{"model": "segmentation model", "decoder_blocks_per_level": 2, "optimizer": "adamw", "epochs": 3.4}
Rows from block 1 of the decoder, named by matrix and row number. Rows with one number belong to one channel. Each number is 50 + 15 x the weight over its row's rms, rounded and kept within 0 to 99. All counts start at 0. After the name is the row's rms in percent of the matrix's.
# convs0: first 3x3 conv (decoder.mid.1.convs.0.weight, 192x192x3x3), inputs 24-35, a 3x3 kernel for each
# convs1: second 3x3 conv (decoder.mid.1.convs.1.weight, 192x192x3x3, transposed), outputs 24-35, a 3x3 kernel for each
convs0.110 101:43 59 42 40 41 27 51 47 52 54 51 46 67 75 59 59 45 66 51 31 37 78 28 66 57 59 31 61 36 54 49 27 43 26 20 19 56 36 63 60 49 37 52 48 36 49 50 48 66 21 49 49 30 46 72 35 50 27 52 66 58 40 42 51 44 67 63 62 44 42 69 63 48 60 33 48 53 64 54 33 71 32 68 51 45 60 69 38 50 61 57 62 60 49 25 37 23 44 58 46 62 53 37 17 41 32 61 61
convs0.111 101:55 50 34 70 39 74 24 57 72 58 90 59 46 61 54 56 71 36 44 38 52 46 48 34 67 69 37 43 51 28 39 16 53 61 32 49 37 37 39 64 57 56 42 50 62 63 58 47 71 18 57 57 52 63 55 42 32 30 52 71 76 45 56 60 57 46 39 59 62 66 42 61 47 65 15 46 47 37 51 47 59 31 55 31 71 53 33 51 33 38 50 48 64 51 45 33 31 23 59 46 57 52 37 42 27 38 61 64
convs0.112 100:41 48 56 75 77 71 71 40 44 32 38 47 48 31 60 58 41 48 65 28 49 67 47 61 36 52 54 32 64 25 57 11 36 30 45 53 36 52 62 34 58 73 42 47 50 79 47 36 51 52 48 60 38 62 46 58 21 59 55 29 59 42 62 49 37 43 44 40 67 49 46 69 29 50 48 52 20 63 58 55 58 44 81 65 39 32 36 50 44 42 59 36 70 58 45 65 65 63 49 38 44 47 42 66 61 51 56 40
convs0.113 098:41 51 37 45 43 83 47 73 59 46 59 24 39 73 78 46 44 40 47 33 48 35 35 55 53 62 39 58 54 48 53 54 45 47 96 17 50 66 54 38 79 17 57 43 34 33 27 82 73 26 49 52 17 58 13 31 44 42 50 76 36 27 13 54 34 54 76 50 53 29 51 37 43 24 49 62 56 43 34 44 45 47 72 44 60 50 41 49 37 29 67 58 49 50 27 68 38 65 31 34 51 42 77 53 54 49 68 37
convs0.114 102:22 39 58 28 33 48 47 14 63 51 53 34 57 69 39 29 47 57 34 63 54 36 38 31 44 37 59 60 46 71 37 39 51 26 39 57 21 45 45 51 72 50 41 21 60 35 29 64 48 52 52 60 64 49 75 35 63 80 22 61 61 45 58 53 61 35 63 57 55 29 21 30 47 56 28 67 55 29 39 26 50 28 68 67 62 55 69 48 18 49 55 60 30 63 53 79 28 63 49 48 57 20 69 35 79 72 57 25
convs0.115 100:54 28 28 56 65 59 42 54 62 28 38 47 24 42 60 67 48 48 59 42 80 49 50 41 53 60 25 41 27 62 33 65 35 46 28 60 66 56 32 02 60 48 64 51 35 51 13 74 62 72 24 40 45 29 57 30 56 27 40 24 44 50 73 59 57 71 40 53 62 70 57 45 63 57 64 50 48 39 50 60 51 99 43 57 65 25 40 27 39 60 64 70 43 49 73 63 36 36 48 47 73 41 56 62 33 53 63 65
convs0.116 101:68 61 57 69 43 49 36 65 57 64 70 29 58 69 61 46 42 40 52 81 43 44 40 53 66 28 41 53 08 34 48 59 31 42 42 56 33 59 38 46 62 31 59 73 55 46 38 53 28 55 44 43 58 46 42 47 41 70 42 74 61 26 39 40 09 45 38 54 35 66 33 31 54 44 68 52 27 43 57 44 37 59 79 36 40 41 29 42 39 42 46 45 74 42 39 70 50 35 73 57 81 57 39 70 63 15 59 58
convs1.110 098:52 56 46 45 55 34 58 31 70 57 73 51 27 49 42 34 35 52 27 54 61 77 44 50 51 45 68 63 37 52 63 52 54 34 69 53 50 59 76 51 26 44 25 51 62 69 59 24 57 54 62 62 46 57 49 47 48 59 56 44 56 42 27 32 50 47 58 44 57 37 23 69 59 51 35 64 55 62 74 18 61 62 69 57 48 62 62 50 53 30 62 78 67 46 83 72 49 57 41 54 56 46 50 65 22 75 36 70
convs1.111 098:44 32 53 32 54 56 39 44 48 54 40 55 77 33 50 20 66 53 59 57 28 53 22 61 37 45 48 45 43 53 71 61 46 35 64 45 78 47 37 56 43 47 30 72 66 51 54 45 23 43 31 34 43 46 57 45 53 46 41 43 55 10 36 63 21 62 57 44 46 33 43 37 35 51 52 51 43 39 56 47 46 68 50 64 55 51 20 35 45 51 50 59 77 46 62 82 54 49 59 43 37 45 38 65 53 19 15 17
convs1.112 103:69 49 27 57 30 49 40 63 51 67 75 82 56 35 48 58 32 33 67 70 59 49 55 43 66 24 33 56 51 42 67 59 60 47 63 49 67 43 32 47 46 85 53 28 71 43 57 51 59 49 47 65 59 80 46 56 53 49 55 81 43 45 30 24 67 40 64 66 54 24 44 37 55 62 30 50 46 32 19 63 47 50 26 73 46 57 68 37 43 74 63 29 43 42 68 54 59 31 59 56 31 54 28 41 52 59 64 47
convs1.113 104:69 32 60 69 48 35 53 50 36 64 51 45 61 29 47 59 63 67 40 51 57 52 31 67 60 61 46 62 24 55 60 41 45 65 17 51 60 35 58 48 39 56 35 47 29 47 67 45 45 54 64 53 70 38 61 50 38 51 29 59 60 47 64 51 67 52 32 40 50 09 36 71 23 53 49 50 55 52 45 66 73 37 58 28 65 53 73 46 76 58 46 61 55 45 50 50 81 22 47 53 38 64 62 41 39 82 59 61
convs1.114 099:34 74 72 43 56 16 56 56 29 23 68 66 49 55 51 44 43 37 18 48 49 42 40 52 05 56 58 61 48 47 31 45 54 31 74 48 52 54 39 34 51 60 54 52 47 49 34 47 41 37 42 24 46 84 67 46 64 55 54 54 53 58 63 58 55 50 46 61 64 51 52 40 30 42 52 53 49 41 60 58 49 42 49 52 76 37 61 28 30 58 23 49 38 36 46 67 60 52 94 62 55 34 47 66 29 70 29 41
convs1.115 102:63 48 49 27 34 30 60 46 75 46 69 49 50 38 30 59 47 53 24 36 53 35 47 38 56 32 31 44 51 77 52 51 72 54 52 58 35 62 60 73 63 47 60 27 63 50 28 66 45 60 53 62 54 71 42 55 44 67 60 51 46 47 40 36 43 49 50 44 33 57 73 35 76 61 33 53 67 43 35 38 63 75 36 59 53 46 25 34 72 22 67 05 44 35 56 65 28 52 47 47 63 55 55 45 46 59 56 43
convs1.116 103:54 68 49 62 21 58 39 71 39 41 47 58 64 26 58 67 80 60 75 43 60 65 29 88 55 48 41 44 72 43 62 35 38 58 53 50 61 46 36 21 60 64 45 33 57 54 67 39 55 75 54 63 33 56 79 38 53 52 70 52 41 48 24 53 25 19 31 38 53 58 55 47 49 17 54 69 55 37 67 60 56 65 65 61 46 28 47 39 26 61 33 55 48 55 63 42 41 45 32 72 26 72 61 51 52 65 51 43